Rows from block 7, named by matrix and row number. Rows with one number belong to one neuron. Each number is 128 + 32 x the weight over its row's rms, rounded and kept within 0 to 255. All counts start at 0. After the name is the row's rms in percent of the matrix's.
# gate: MLP gate (model.blocks.7.mlp.gate.weight, 1024x256), inputs 86-171
# fc1: MLP up (model.blocks.7.mlp.fc1.weight, 1024x256), inputs 86-171
# fc2: MLP down (model.blocks.7.mlp.fc2.weight, 256x1024, transposed), outputs 86-171
gate.308 080 [190 127 117 109 172 110  85 104  76 209 182 102  88  82 131  93  98 139 188 136 126 122 128 182  84 134 160 137 137 160 143 125 145 129 174 124 113  52 176 105 152 136 145 230 169 155 146 138 105 116 113  67 140  90 120  90  82 174 119  92 131 152 166  56 144  71 102  54 108  94 162 141 132 140 133 164 119 129  57 178 147 172 126 141 171  98]
fc1.308 095 [178 114 142 138 176 156 103 110 112 150 185 110  81 120 122  33  74 138 116  86 141 150 114 171 135 173 123 107 132 185 111 127 113 147 206 125  95  88 135  93 165 105 153 154 182 182 152 125  67  98 125  80  89 121 197 110  99 128 101  91 155 162 184 135 194 133  97  83 130 133 215 105 103 150 116  96 101 131 114 135 110 193 108 147 163 117]
fc2.308 124 [105  97 158 141 100 139 167  99 160 129 140 131 161 152  91 147 126 123 148 121 188  54  92 156 180 136 213 144 136 156 137  84 113 113  33 147 138 122 151 154 105 150 157  42 166 129 137 190 136 127 110 137 147 170 100 190 161 137 113 177  82 172 168 145 160 114 123 113 125  95 115 101 140 105 163 142 151  90 110 111  94 126 113 131 109 127]
gate.309 068 [115 141  87 102  73 133 100 138 104 154 113 138 152 117  60 134 132 206 126  80   0 129  73 128 105 134 112  88 153 139 128 140 204  85 109 144 125  78  93  75 128 151 147 150 110 101  83  75 141 115 186 111  68 119  83  97  94  66 169 117 164 143 140  96 116 157 105 142 154 144 174  66 124 102 105 121  78 154 118 139 154 157 168  95 126 112]
fc1.309 067 [149 117 129 107 155 158 121 138 123 119 179  95 137 126 134  59  84  74 114 151 203 144 127 100 119  69 181 181 108 133 130 106  98 109 178 117 115 147 183 164 131 118  97 148 131 234 132 143  99 141  80 105 178 145 140 140 160 189  63 170 116  98  68 106 102 123 178  91 130 107 148 161 158 113 109  96 148 165 134 100 120 116 149 134 181 146]
fc2.309 093 [146 143 131  93  69  73  96 165 124 138 108 124 129 126  70  79 122 171  76 168  88  96 108 138 113 118  99  96 169 125 128 152 125  98  73 151 170 125  89 123 132 127 185 143 113  31  63  85 179 126 187  86 116 120 143 114  92  78 170 109 146 161 145 135 104 131  78 153 124 146 125  78 133 145 118  97 138 146  90 119 152 146 190 136 149 117]
gate.310 113 [115 114  46 168 125 139 119 163 129 180  78 117 159 144 105 130  81 170 117 112 118 127  69 131 118 164 110 104  91 137 162 133 106  92 118  86 122 105 163 178 131 148 160 121  98  93 125 115 170 179 166 131 156 111 227  70  76 163 140 138 101 113  76 152 150  97 101 134  70 170 197  80 169  88 123 134  90 189 100 135 124 117 130 108 138 145]
fc1.310 094 [150 166 193 141 171 155 138 125 126  96  81 168  96  76 128 142  97 143 157 152 147 137 112 100  77 117 120 119 100  95  89  93  80  95 185 118 101 145 128 169  85  98  85 113 103 138 164  83  81  90  88 127 151 175 153 151 177 127 131 126 122 115 132 113 153 212 135 122 164 138  45 179  95 129  73 125 115 102 155  60 170  82 131 151 145 149]
fc2.310 127 [131 119 117 119 102 119 138 125 126 133 148 154 100 123 132 103  96 141  31 127 116 165  94 113 167 138 120 134 113 194 179  79 167 164 145  78 157  84  80 137 120 116 168 137 145  89 155 171 105 118 164 118 125 124 135 116 114 108 109 159 158 150 105 149 139 103  38 110  93 148 165  59 128 135 158 137 133 145 107 149 178 178  81  86 164 141]
gate.311 179 [165 152 184 138  86 137 112 183 151 172  48 126 111 159 184 174 110 138 150 134 171 172 145 156 150 132 116 181 129  95 117 114  86 112 125 127 118 108 159 153 145 175 110 134 106 174 116  86 127 102 130  94 108 103 148  50 150 140 190 146  85  89 137 117 127  70 164  96 103 112 112 163 114 106 138 192 119  72 126 140 142 162  91  97  81 146]
fc1.311 172 [161 131 106 131 110 131 130  93 110  73 165 100 202  91 128 148 112 131 120 111  60  64 128 124  92 116 117 136 170 165  89 158 177 235 136 105 124  95  62 147 138  82 121 110 153 104 102 147  62 134 157 100 123 145 159 186 166 109  69 105 160 180 145 126 153 186 124  94 119 143 246 123 147 162 159 139 104 176 148 143 147 147 134 153 162  66]
fc2.311 145 [ 83 129 117 138 153 157 104 128 128 143 138 213  54 100 112  80 188 126 145 104 111 134 127 164  96 117 117 100  80 152 203 161  97 107 162 144 121 124 112 130 106 116 141 104 129  92 124 129 173  83 123 115 131 118  67 172  88 158 126 108 134 134 152 124 123  74 131 143 117 109 109  82 162 164  81 139 165 126  87 146 132  92 171  80  82 135]
gate.312 012 [135 113 105 143 100 134 145 118  86 119 137 101 143 119 168 114 159 132 157 156 142 140 179 135 106 203 145 132 127 163 101  43 155 115 146 135 177 159  57 115  77 126 160 120 130  60 118 124 109 171 197 119 132 107 100 145  82 163 164 142 136 117 141 163 126 139 185 115 102 163 201  79  81 136 161 123 133 144 198 128  95  62 151 105 213 139]
fc1.312 015 [124 153 112 138 136 119  37 141 131 149 154 122  89 122 175 120 150  85  86 119 162 144 158 151  85 149 143 158  94 106 172 121 155  55  76 130 100 105 144 145 111 107  95 144 135 205 108  67 156 145  98 118  94 108 188 138  93 144 124 115 192  86 157 135 117  75 132  70 160 133 135 117 158 153 127 129 116 144 132 110 118 127 178 174 121 158]
fc2.312 014 [ 94 119 109 139 135 111  40  86 168 151 148  80 130 147 178  93 157  94  91 128 148 130 177  90 101 137 131 140  59 164 185 115 159 111 131 163 156 146 125 123  68  98 128  98 112 151 151  92 117 169 126  97 120 140 126 185 144 120 152 119 143  94 154 132 126 121 144 163 146 137 155 129 107 128 175 129 104  99 113 116 127  92 220 166 174 118]
gate.313 071 [109  52 135 170 160  98 137 148 138 126 151 167 121 116 144 200 106 147 175 134 110 163 121 104  89 132  75 133 133 105  83  77  79 115 192 148 119 109 133 154 107 145  86 163 132 164  48 114 124  95 172 127 132  70  80 169 120  94 120 102 143 151 173 108 123  97 170 129 181 105 143 120 128  95  90 115 151  75 129 152 152 124  86 116  89 146]
fc1.313 060 [150 132 110 107 141 147 172 109 157 148 110 164 104 136 132 148  76 165 139 150  86 156 128 121  92 113  76 123 111 123 103 113 142 119 134 132 116 151  88 109 102  86 141 143 159 180 111  72 101  94 165 134  97 109  97 150 124 115 119 103  89 126  89 137 124  93 143  68 158 191  93 189 125  89  88 152 142 110 131 170 160 113 149 115  81 106]
fc2.313 094 [132 166 154 159 113 142 123 116 120 172  84 100 145 172 171 123 136 171 114 120 147 159 173 168 185 109 191 100  86 102 175 161 138 142  55  92 130 114 124 139 119 107 158  72 159  79 187 109 126 150  92 135 122 169 101  80  90 189 163 139 158 162 115 167 131 150  83  96 100 133  79 162  68 114 179 141 137 164  66 154 107 203 125 104 179 125]
gate.314 016 [225 184 110 109 101  80  89 153  63 142 154 103 128  86 189  75 148 181 126  99 100 136 130  94 199 122  90 128 199 148 154 131 147 130 131 159  79 130 130 108 114 132 163 113 120 112 110 227 140 116 151 116 137 105 111 121 111 166 135 162 242 171 163 118 165 112 124 147 158  79 174  87 160 101 152 154 166 162 123  71 145 137 105 125  95 195]
fc1.314 018 [ 84 172  97 141 108 157 176  66 146  81  66  70 129 162 119 129 113 178 113 164 101 101 105  68  99  85  85 126 175 137 141 164 159  96  81  91 182 139 162 146 137 129 161 120 149  98 152  67 175 121 168 169 123 158 101 152 113  95  65 152 131  90 116 123 166 112  95 133  98  43  65 132 139  80 112 123 140 143 208 161  75 131 111 107 138 172]
fc2.314 021 [120 132 143 119 116 127 104 147 164 191  91 156 116 168  99 140 147 146 155 125 122 159 130  87 117 136 109 114 116 134 110 110 218 136  82 128 120 139 121 123 131 126 166 146 121 106 191 119 145  96 172 132  47 106  96 111  61 147  90 153 121 130 135 181 147 110 152 113 115  94 170 154 161 135 106 118 157 132 152 144 170 169 140  43 123 126]
gate.315 014 [138 133  83 180 160  85 180 157 140 106 123 198  86  75 188 114 101 111 135 114 116 100 116  96  92 125  79 113 105 129 148  99 137 112  58 124 150 114 126 144 111 144 163 124 172  95  95 154  61 150 151 162 139 143  97 140 134 162 121 142 184  80 105  59 103 123 105 105  98 142 104 117 131  50 138  79  54 168 170  82 176 132 132 139  74 128]
fc1.315 016 [117 154 125  74 133 152 137 157 142 171 107 141 171 157 135 141 159  98 154 156 115 164 171 154 122 113 173 147  81 103 126  79 121 118 123 115 106 133 129 187 125 108 174 135 122 117 158 139 126 142 107 117 174 118 120  67 126 171 155 118 122 166 180 125  91 126  78  24 110  91 158 130  86 149  95 176 129 105 136 119 164 121 114 142 123 145]
fc2.315 018 [170 116 148 127  87 143 122 139 156 182 103 147 116  64  84 179 103 160 157  92 137 132 129 125 127 154 130  87  54 140 117 134 132 120  64 125 164 147 114 110 140 105 134 168 108 127  81  98 105 126 118 114 165 148 134 155 170 187  82 151  95  90  80 129 109 103 122 145 110 154 128  83 123 135 122 126  79 110 111 147 135 147 109 149 115 127]
gate.316 027 [128 103  76 142 136  96 106 115  95  93 154 131 121 170 126 124  98 169 147 137  41 116 196 126 144 169 111 174 134 152 172 150 208 148 127 135  75  93 176  80 148 174 111 131 126 115 109 116 163 169 136  96 145 117 138  95 144 162 135 160 121 137 157 109 112 157 130 107 100  98 180 101 105 137 147 112 161 127 130 137 106 134 105 112 105 143]
fc1.316 032 [156 108 159 113 109 138 149 109 177 157 154 144  86 129 115 127 148  68 107 214 199 107  82 129  71 116 151 165 133 170 167 141 120 137  88 150 222 118  60 168 124  93 196 141  98 198 171 107  78  40 165 161 124 154 155 123 135 104 104 187 113 126 127 127 128  81 134 139 130  95 121 117 178 116 121 104  73 107 174  94 156 152 131 166 147 154]
fc2.316 034 [121 161  84  87 118  79 164  82 160  88 173 140 123 136 151 142  82 161 134 177 145  77 138 131 140 150 120 163 141 113 153 118 165 154 114 127 131 114  66  97  79 102 161 106 120 143 140 116 162 129 166  82 171 135 175 123 230 127 145 158 108 154 158 159 168 103 106 119 112  94 164  82 132  90 157  84  73  80 147  98 145 141 108 119 113 167]
gate.317 024 [ 81 184  85 134 126 127 124 103 114 102 109  94 178 154 166  94 100 108 116 117  89  62 144 120 165 187  72 110 196 117 120  95 134 144 124 101 101 180 117 141  99 113 135 110  69  94 123 196 112 109 118 165 109 138 150 165 154  67  65 124 255 127 159 106 108 108 106 135 140 106  84 158 138 129 125 123 178 228 137  72 148 113  63  87 119  83]
fc1.317 023 [ 62 166 154  79 161 147 112 133 138 107  90 117 146 156 152  87 135 173 135 101  68  93 135 114 134 177  52 102 176 121 175 163 146  80 111 128 112 151 140 136  97 144 133  93  86  85 125 138 169  70 112 148  95  88 142 131 166 136 122 161 185  81 113 165  77 137 151 102 129 139  84 124 112 130 144 158 132 166 157  73 129 116 110 182 166 151]
fc2.317 029 [144  73 137 144 140 111  65 138 166 186 111 171  67 142  99 159 152 129 163 127 172 151  76 129  72 111 150 116 107 103 157 100 148 122  96 140 121 175 142  60 158 148 141 150 175  99 141  59 124 141 131  64 165 149 131 142  96 154 175 161  76 193 104 174 134 108 138 100  67 137  95  71 152 172  72  76 114  93 119 181 111 146 130 140 125 157]
gate.318 123 [119  95 137 140 185 103 233 161 142 148 126 117 167 140 151 106 129 144 102 106 175  98 135 213 159 128  70  92 117 161 162 150 103 121  75 165 132 130 113 148 150 123 149  87 136  86 166 151 130  98 124 157 149  52 142  77 123 166 149 134 139  95 141 149 149  93 171 140 112 119 164 107  90  41 107 125  86 159 152 120 110 125 152 115  65 143]
fc1.318 124 [188  83 156  95  87 134 102 134 119 149 123 162 134 115 100 123 132 153 159 169 121 144  99 146  95  82 108 112 197  90  81 107 168 166 141 153 101 112 138 125 114  82  65 133 103 124 191 101  99 111 120 102 131 152  80  95 130 121  88  74 132 143 116 113 167 182 179 119 138  90  64 104 162 181 118 169 185 153 138 111 115 128 128 142 128 100]
fc2.318 151 [ 95 121 155 205 177 170 164 155 118 104 145 111  77 137 173 130 122 215  97  75 114 107 123 114 143 131  80 137 121 141 202 108  65  99  75 112 108 133 120 150 141 134 150 121 124  37 184 163  95 135 124 160 131  90 184 115  83 178 121 138 159 140 183  98 122 149 146 146 129 172 161 149 100  91 110 116 111 167 176 109 139 161 153 106  99 117]
gate.319 026 [122  62 108  96 178 157 148 140  97  94 107 194 151  76 117  51 119 127  68 158 127 131 138  85  95 108 116 157  40 150 105 186 164  97 167 143 151 148 116 195 125 123 106  92  96  45 192 166 153 139 153 189 118 168 161  87 132 118 129 138 160  71  81 173  98  88 124 113 139 209 169 120 133 151 109 167 108 140  58 148 179 130 198 185 128 141]
fc1.319 028 [135  88  90 159 140  99  78 146  80 102 123 175 154  83 133  72 100 113 154 104 136  94 120 117  42 146  90 192  77 153 144 159 133  95 149  67 116 129 139 181 121 116 125  93 101  67 181 127  99 144 139 186 168 123 128  79 171 108 153 133 190 129 108 139  80 119  98 104 117 148 147 127 124 111 134  96  79 110  93 140 195 153 125 114  88 157]
fc2.319 040 [166 165 156 136 136 109  49 190 162 153 127 113 115 169 148 121 122 138 119  88 126 126  74 141 143 147 100 140 194 137 172 120 128 164 145  82  99 152 175 100 120  98 131 140 108 177 109  82  80 152 109  64 150  87 120 130 106 144 101  92 127 173 106 119 117  90 140 112  89 110 103 105 105 119 118  72  39 105 218 173 172 161  61 121 126 159]
gate.320 018 [150 134 132 108 109 149 106 148  95  92 125  64 180 151 118 160 114 138 179  77 136 139 157 182 163  97  98 153 125 110 145 137  99 133 148 145  77 120 195  80 178 131  95 141  84 122 185  90 132 128 103 122  97 150 176 150 101 127 165 187 146 131 224 152 166 113 142 122 119 148 136 145 141 207 114 158 109 114 141  47  68 154 116 121 168 154]
fc1.320 023 [155 100 158 162 122  86 133 116 177 177 107 145 171 141 114 116 110 144 144  87  43 117 142  96 150 135 133 126  85 140 167 126 142  89 117 104 117 111 135 159 108 188 107 128 114 158 110 102 159 176 205 201 156 122 141 208  77 136  97 121  73  98 129 123 142 147 158 124 110 145 166  76 106 143 136 168 216  91 119 134 126 126 134 143 135  71]
fc2.320 021 [142  96 125 103  85 168 174 129 152  93 132 113 221 103  71 147 121 121 158 126 153 134 147 173 115 128 192 108 170 118 154 149  94 105 149 137 114 129 165 111 128 159 111 177  93 190 126 129 144  89 108 105 112 125 173  69 102 153 149 115 117 182 171 127 109 167 105 136 164 162 133 132 125 112 127 110 214 149 138  68  83 136  75  96 155 130]
gate.321 064 [179 159 101 106  65 134 177 139 166 145 107 113 112 148  95  30 126 139 132 182 139 159 147 168 113 162 160  88 158 139 133 141 123 170 111 110 105 167 109 220 150  88 190 179 149 192 135 104 129 109 126 123  70 125  90  58 123 158 108 105 183 152 127 167 114 158 120  72 164 138 129 115  93  93 118 110 113 178 148 119 112 127 114 108 145  91]
fc1.321 066 [ 69 138 174  98 126  66 117 135 124  91 192  81  87 123 134 141  87 129 131 107 156 133 112 106 153 118  68  97 123 161 114 134  79 151 123 149 140 134  92  68 205 153  97 128 122 112 165 116 115 151 105 151 154  80  95 148 167 191 131 133  91 121  71 105 146 160 153 156 119 120 126 123 133 107 190 151 102  89 160 109 138 124  87  19 161 130]
fc2.321 076 [ 93 192 142 208 115 128 170 129 102 143 205 165  86 139 114  91  70 173 135 119 156 105 149  93 139  74 134 109 157 136 109 101 122 175 115 189  98 143  83 129 134 125 121 141 104 151 137 202 129 139  67  30 104 135 135 105 120 168 144 134 122 141  90 119 137 160 100 172 125 164 149 114 150 151 145 121  94 200 131 126 117 105 130 116  62 134]
gate.322 117 [ 70  81  68 151 175 119  97 144 172 115 146 131 191  98  80  90 158  93 109 157 149  47  96 139 129 128 121  98 164 179 166 144  86 129 112 122  85 140 138 134 126 117 155 114 136 188 122 226 124 159 115  96 207  75 116 108 153 126  97 138 219 102  64  91 134 150 111 151 129  72 124 111  93  90 167  99 141 171 100 162 149 109 124 158 192 172]
fc1.322 118 [164 184 132 161  69 128 147 173  57 162 116 130  80 126 168 133 137 116 133 154 122 174 182 151 122 140 107 125 124  72 120 131 198 152 127 153 118 117 166 125 129 137 126 140 123 122  84  30 133 137 124 149  83 153  58 120 130  80 161  86  28 127 167 145 148 104 118 108 104 131 165 140 121 147 118 116 155 113 132 138 119 125 135  85  79 175]
fc2.322 123 [128  83 152 126 155 184 136 115 198 108 207 110 109 117 112 143 142  37 133 114 153 111  66 130 187 125 104 108 138 124 126 129 123  95 106 116  89  75 102 147  97  99 125  87 159 158 162 161 102 154 140  56 156 154 110 201 176 100 101 139 159 116 150 105 122 145  95 110 134 172 130 115 107  44 152 143 122 164 164 124 106  96 115 115 186 112]
gate.323 028 [ 52 129 132  56  80  99 131 200 125 144 120  93 135  94 140 100 148 133  85 128 141 156 140 138  85 134 196 128 140 107 116 145 143 134 148 160 101 103 150  94  92 114 113 152 154 193 104 128 136 130 112 100 106 137 126 139 133 125 219 135  65 163 120 124 113 149 120 138 124 143 162 177  81 145 107 125 214  88 125 140  84 110 178 180 145 126]
fc1.323 030 [167 180 117  73 170 117 128  62 103  99  73  96 106 126 132 139 123 133 149 143 158 124  97 136 145 184 171  93 130 117 162 123 140 145 151 121 106 151 102 158 110 116 122 178 136  64 121  95 136 115 134 151 148 137 139 118 120  84 111 150 175 143 145 163 212 111 112 155 111 177  94 137 175 144 110 108  93 131 115 182 196 157 103 140  98 175]
fc2.323 027 [138 125 157 142 120 100 137  88 129 152 129  85  64  75 156 108 127 171 105 178 108 170 109 116 126 112 156 175  64 121 127 132 136 162 143 134 138 140 163 114 167 131 133  90 120 147 134 101 157 107 205 147 133 151 187 118  95  88 254 124 138 123 102 177 121 140 111 141 147 147 106 153 103 137 124 134 150 114  89 175 174  99  95 129 111 220]
gate.324 028 [136 141  43 114  50 124 131 201 111 135 129  79 108 144 132 168 156 118 101 158 138 132 127 164 143 100 197 118 178 153 188  87 128 150  72  83  99 138 143 122 144 102 114  79  89  98 101 160  56 109 142  16 191 150 226 113 139 162 157 115 180 124 160 162 114 143 145 121  84 118 145 117  92 124 175 138 181 191 122 117  62 142 116 130 137  93]
fc1.324 032 [150 148  62 101  96 138  97 162 107 168 132 133  81 130 109 184 146 102 146 175 124 145 150 175 176 142 151  98 175 113 162 100 140 146 121 107 125 121 137 143 120  88 122 131  60 118  93 193  58 122 118  41 153 153 213  67 171 142 197 113 150 134 145 188 138 165 184 137  81 155 130 101 109 118 154 125 170 216 115 123 120 135 162  99  55 106]
fc2.324 036 [112  98 157 116 149  90 107  97 191 127  60 177 122 187  81 123 139 131 115 112 154  70  67 107 137 156  77 153  90 126 172 116 103 114 107 134 180  97 138 138 107 170 131  83 170 178 143  97 107  98 119 194  94  77  74 120 113 126  92 110 150 102 128 151  94 124 160 140 121  99 138 110 171 194  88 118 119 119 137 145 144 121  86 148 115 104]
gate.325 189 [134 129 102 171 147 121 135 123  83 134 127  79 123 122 128 160 118  85 186 161 152 160 147 159 118 138  64 136 191 107 146  87 144 126  82  97 131 112 196  79 101 122  84  64 203 194  80 137 126 149 157 139 155 191 100 134  98 114 154 108 140 103 102 154 111  65 107 100  81  86  67 161 132 117 157 151 111 119  88 107  91 162 165 141 132 122]
fc1.325 217 [101 154 135  82 113 126 102 126 175 114 128 157 128 127 130 100 165 199  68  76 111 134  84 117 130 137 158 106  77 154 100 154 133 111 162 119  89 139  77 171 125 130 197 162  72  80 174 117 105  98 115 176  74  94 147 110 153 129  99 139 150 183 152  99 128 162 133 138 192 154 159 130 164 161  86 107 144 106 178 143 153  98  87 102 126 130]
fc2.325 138 [124 116 128 104 142 174  61 140 111 129 156  84 129 102 103 159 117  59 118 139 127  99 147 117 167  61 111 168 171 100 161 127  92 136 111  98 141 184 151 135 134 158  28  56 191 149 105 110 159 114 128 122 182 180 104 113 142 154 117 134  97 112 105 112 136 136 142 106 116 137  78 171 152 118 168 113 144 128 115 151 174 140 110 114 123  97]
gate.326 076 [128  94 116  67 160 152 117 176  83 131 136 131 138  99 139 144 115 138 110 147 169 161 143 114  94 109 136 132 110 136  74 197  90 119 114  98 137 126 165 170 103 134 162 119 196 149 109 149 121 123 127 172 150 164 150 145 140 117 140 151 119 107 117 128 133 130 136 155 109 142 163 131 166  76 149 142  64 104 108 106 133  95 134 157 153  87]
fc1.326 079 [142 131 144 149  90 194 106 135 122 175 107 129 132 138 125  87 179 131 171 135 131 185 151 144 174  94 145 125 109 149 180 130 135 157 150  52  66 153 113 180 112 112  84 151 104 142 111 180 133 114 131 165  63 140 176 155 106 120 114 137 142 149  97 103 136 125 103 144 127 143 109 138  78 119 118  96 135 134 161 117  54  99 172 101 117 150]
fc2.326 095 [121 148 153 112 142 134 166 105  83 119 136  92 109  88 100  93 112 132 128  87 109  57 101  91 143 159 139 126 127 150 101  91 119 222 126 125 187 103 160 183 135  92 148 112 104 129 111 135  77 165 145 158 162 104 119  96 125 188 106 120 143 176 144 156 148  97 107 115 131 144  40 105 149  94 145  74  80 115 113 163 130 119 149 186 118 137]
gate.327 037 [ 91  79  94  99 140 169 165 145 130 118 102 185 105 132 167 158 141 102 154 151 107 113  98 123 127 100  95  94 111 143 177 160 126 136 162 184 106 114  93 127 114 131 141 159  91 127   0 163 117 136 176 152 153 115  61 149 138 125 123 101 158 140 136  97  85  97 122 159 168 179  78 109  91 102 137 112 136 172 137 145 201 128 126 122 131 130]
fc1.327 044 [133 146  77 102 162 148 127 115 136 106 110 108  99 198 184 146 148 113 168 109 144  94  86 121 127  91  84 119 123 171 165 127 160  96 122 194  68 129 104 100  99 140 142 144  99 119  58 122 178 105 205 152 122 161 100 159 166 124 123 106 178 189 164 122  99 126 123 151 161 154  80 110 124 115 143 112 151 157 132  89 147  82 118  78 135 132]
fc2.327 061 [153 133  99  80 129  84 134 125 110 148 102 140 178 178  60  66 130 122 110 111 198 111 167 133  43  95 155 112  99 127  68 106  81  80 115 149 174 185 160 160  85 190 109 125 158 147 106 146 180 160 179 135 107 124 134 127 125 127 114 105  92  94 134 172 148 120  86 143  76  89 149 135 146 153 163 147 137 146 162 111  45  97 115 163 147  94]
gate.328 022 [168 111  85 127 131 167 167 127 158 109 133 110 147 114  88 102 126 113  84 127  87 117 118 108  79 187 150 124 166 169 164 159 185 110 135 150 124 122 182 132 146 225 154 134 129 113 152 169 169 146 116 115 152 137 164 170 162  75 137 167 139 150 112  86 141  42 130 145 122 138 124 138  91 149 113 142 159 104 123 171 125 118  60 136 114 113]
fc1.328 025 [145 144 146 113 120  89  76  96 140 140 171 144  75 119 114  84 144 175 187 117 139 130 104 188 210  74  69 138 143  99 177  82 119 116 190  95  84 140 145 135 108 140 103  93 139 112  92 133  94  57 181  69 117 166 133 124 126 117  95 142 136 172 129  87 133 158 105 159 213 105 129 115 152 140  95 130  94 174 131 133 137 126  82 140 135 127]
fc2.328 024 [174 144 108 142  78 161 123 156 142 146 180 145  84 126 137  72 126 157 175 101 110 157  68 183  96 130  97 121 142 105 168 185 126 106  66 136 111 112 109  95 151 148 114 138  97 124 171 126  95  92 157 101 111 162 108 131 160 130  77 176 120 164 162 112 127 142  92 111 104  65  86  75 147  68  98 103 119 168 124 170  85 153  90 151 152 132]
gate.329 064 [106 150  88  84  98  86 117 133  87 179 103  98 149 133  87 127  72  95 111  82 110 137 138 119 109 123  70 114 113 177 151 166 144  96 138  88 127 136 120  89 136 145 152 150 191  87 181 137 183 151 132 170 145 108 111  95 127 197 134 190 167 129  88 121 105 125 107 131 108 136 171  75 139 129 175  74 131 103 106 109 165 127 133 154 148 156]
fc1.329 056 [ 79 108 174 152 155 139 120 108  86 145 145  98 137 128  56 106 154 166  63 130  91 186 175 138  83  87  64  89 147 179 149 138  98 170 116 106  88 123  68 101 202 144 130 111 117 101 114 179 153 182 171 140 138  51 204  90  98 152 117 119 149 145 110 142 108 111 105 183 143 141 133  78 114 148 122 151 132 155 149 171 149 142 134 112  97 157]
fc2.329 063 [108  89  88 139 208 186 156  83 192  93 164 120 188 174 196 141 132 138 214 144 145  72 134 140 157 152 191 134 134 100 143 124  50 131 137 130 165  99 119 155  89 119  41  88  87 137  94 110  76 143  96 151 112 105 100 145 144 181  99 147 105  97 145 132 147  64 178 120 133 158 104 138 153 106 139 128 149 175 102  92 133  98 117 138  90 178]
gate.330 010 [119  48 123 108 146 162 135 138 142  98 155 146 134 149 119 129 142  69 136 149 154  71 168 138 122 134  90 136  60 157 115 196 131 167 107 144 143 100  28 173 118 140 133 157 151 181 151 150 112 163 110 134 135 161  49 128 101  64 131 148  94 185 153 131 125  95 130  74 160 130 162  79 119 113  67 131 116 111 103 133 131 147 125 150  27 126]
fc1.330 012 [128 119 186 134 131  74  82 119 137 132 108 123  74 124 146 152 102 109 111 155 139 175  87  78 106  95  85 129 154 118 182 126 244 108 105 160  69 104 150 152 155 127 144 163 162 186 105  90 144 131 124  95 184 147 104 209 134 136 122 148 111 186 162 109 120 102 116 122 122 180 157  77 126 164 146  84 122 125  53 133 116 133 123 135 127 119]
fc2.330 012 [117 131 155  83 143 124 109 173 144 143 109  73 160 148 163  92 135 105 106 148 118 148 159 142 151 104 107  88 117 154 131 106 201  65 117 174 133 125  81 168  95  64 105  81 144 157 124 152 104 190 180  74 126 142  99 165 109 152 133 102  87 126 123 126 148  51  78 139  99 141 182 147  77 126 154  68 144 105 177 155 168 147 117 181 130 164]
gate.331 079 [133 178 119 107 107 146 165 110 169 126  88  86 149 116 157 108  95 151 156 131 123 109  95 135 139 167 130 137  94 124 100 119 146 131 110 113 121  73  97 157 220 125 125 123 115  90 107 164  64  98  86 142  53 111 128   4 162 139 176 150 123  77 127 124 149 154 162 154 107 113 223 159 133 133 145 176 114 174  68 149 151 119  95 165 109 132]
fc1.331 084 [ 89  77 126 157 144 110 111 167 102 135 159 129 108 144 115 111 132 128 105 126 169 125 150 129  84  89 116  96 154 109 172 141  98  84 165 145 133 183 182 115  37 142 122 145 128 148 160  70 183 154 195 105 207 143 130 233  89  92  93  94 176 160  91 115 129 123  94  90 171 130  34  78 145 124 141 101 155 103 179 116  73 125 165 113 141 123]
fc2.331 077 [ 70 130 147 131 125 182 170 133 102 141 121 141 104 126 147 101 170 120 165 147 114  92 167 108  96 130 123 127 106 117 141  87 162  96  87  88 144  99 132 103 175 122 152 128  83 128 108 136 167 146 138 143 162  62 138  76 176 104 109 124 142  66 138  35 147 179 105 198 147 108 111 117  93 104  96 152 140 130  68 106 143 116 129 161 173 124]
gate.332 019 [ 79 111 125  39 138 161  96 125 149 120 112 101  96 133 135 136 169 126  94 107 104 169 158 168 101 165  84 135  85 157 107 201 121 194  70 157  96 110 120 146 117  87 129 114 143 128 148 133 100 152 142 100 164 104 125 176  86 131 111 124 116 132 126 144 130 146 145  94 162  80 173 123 139 162 193 106  93  94 107 123  70 126  99 133 120 182]
fc1.332 021 [149 117 133 145 116 120 135 146 146 121 115 104 148 179 151 129 168 115 129 114 181  93 101  75 196 100 145 123 117 117 139 162 163 148  76 114 133 169 164 124 188 115 161 130  92 154 132  91  65 105 103  97 176  74 174 121 162 151 129 144 171  97 157 121  84 143  86 150 110 110 136 152 164  71  67 117 144  94 170 106  82 149 160 104 129 164]
fc2.332 022 [131 152 117 142 144 132  89 128 150 149 179  77 119 135 110 157 179 110 130 131 162  98 112  97 190 100 145 101 148 125 174 173 184 140  86 147 116 111 143 106 121 120 135 125 132 184 139  88  80  88 120  97 177 107 172 130 133 125  74 190 186 161 171 106 124 104  82 162 123 125 157 122 139  93  84 138 150 124 147 113  86 127 101 135 104  92]
gate.333 166 [140 118  97  96 141 123  94 147 119 151  99 109 137 108  91 134 172 108 102 108 117 149 130 123 104  89 138 205  66 128 135 163  62 177 144  95 109 153 123 154 193  98 142 127  87 104 113 166 145 149 147 106 149 118 162 100 171 134 105 171 104 132 119 163  77 105 176 145 153  98 162 135  94  95 133 109 133 128 131 189 168 148 100 139 161 169]
fc1.333 133 [ 78 161 161 154  86  86 121 119 133 102 175 143 120 131 148 132 151 140 157 139 132 105  97 150 114 104 149 150 109 135  88 109 120  94  89 169 129 104 136 114 113 148  56 139 167 141 119  58 104 157 147 107 115 112 167 137  82 137 163  80  62 156 128 136 190 117 134 100 107 123 143  92 139 163 126 185 125 124 147 103 153 109 131  76  84  76]
fc2.333 161 [119 148 109 108 166 158  91 136 141 140  97  77  99 133 100 161 148 165 143 119 118 153 141 119 148 122 101 147 138  96 130 150  96 183 147 123 130 100 123 127  87 116 221  88 112 114 108 149 134  51 185 122 136 144 166 159 166 113 111 134 157 111 108 137  86  97 149 106 153 122 130  95 109  91 124 114 125 114  97 141 162 127 122 159 123 135]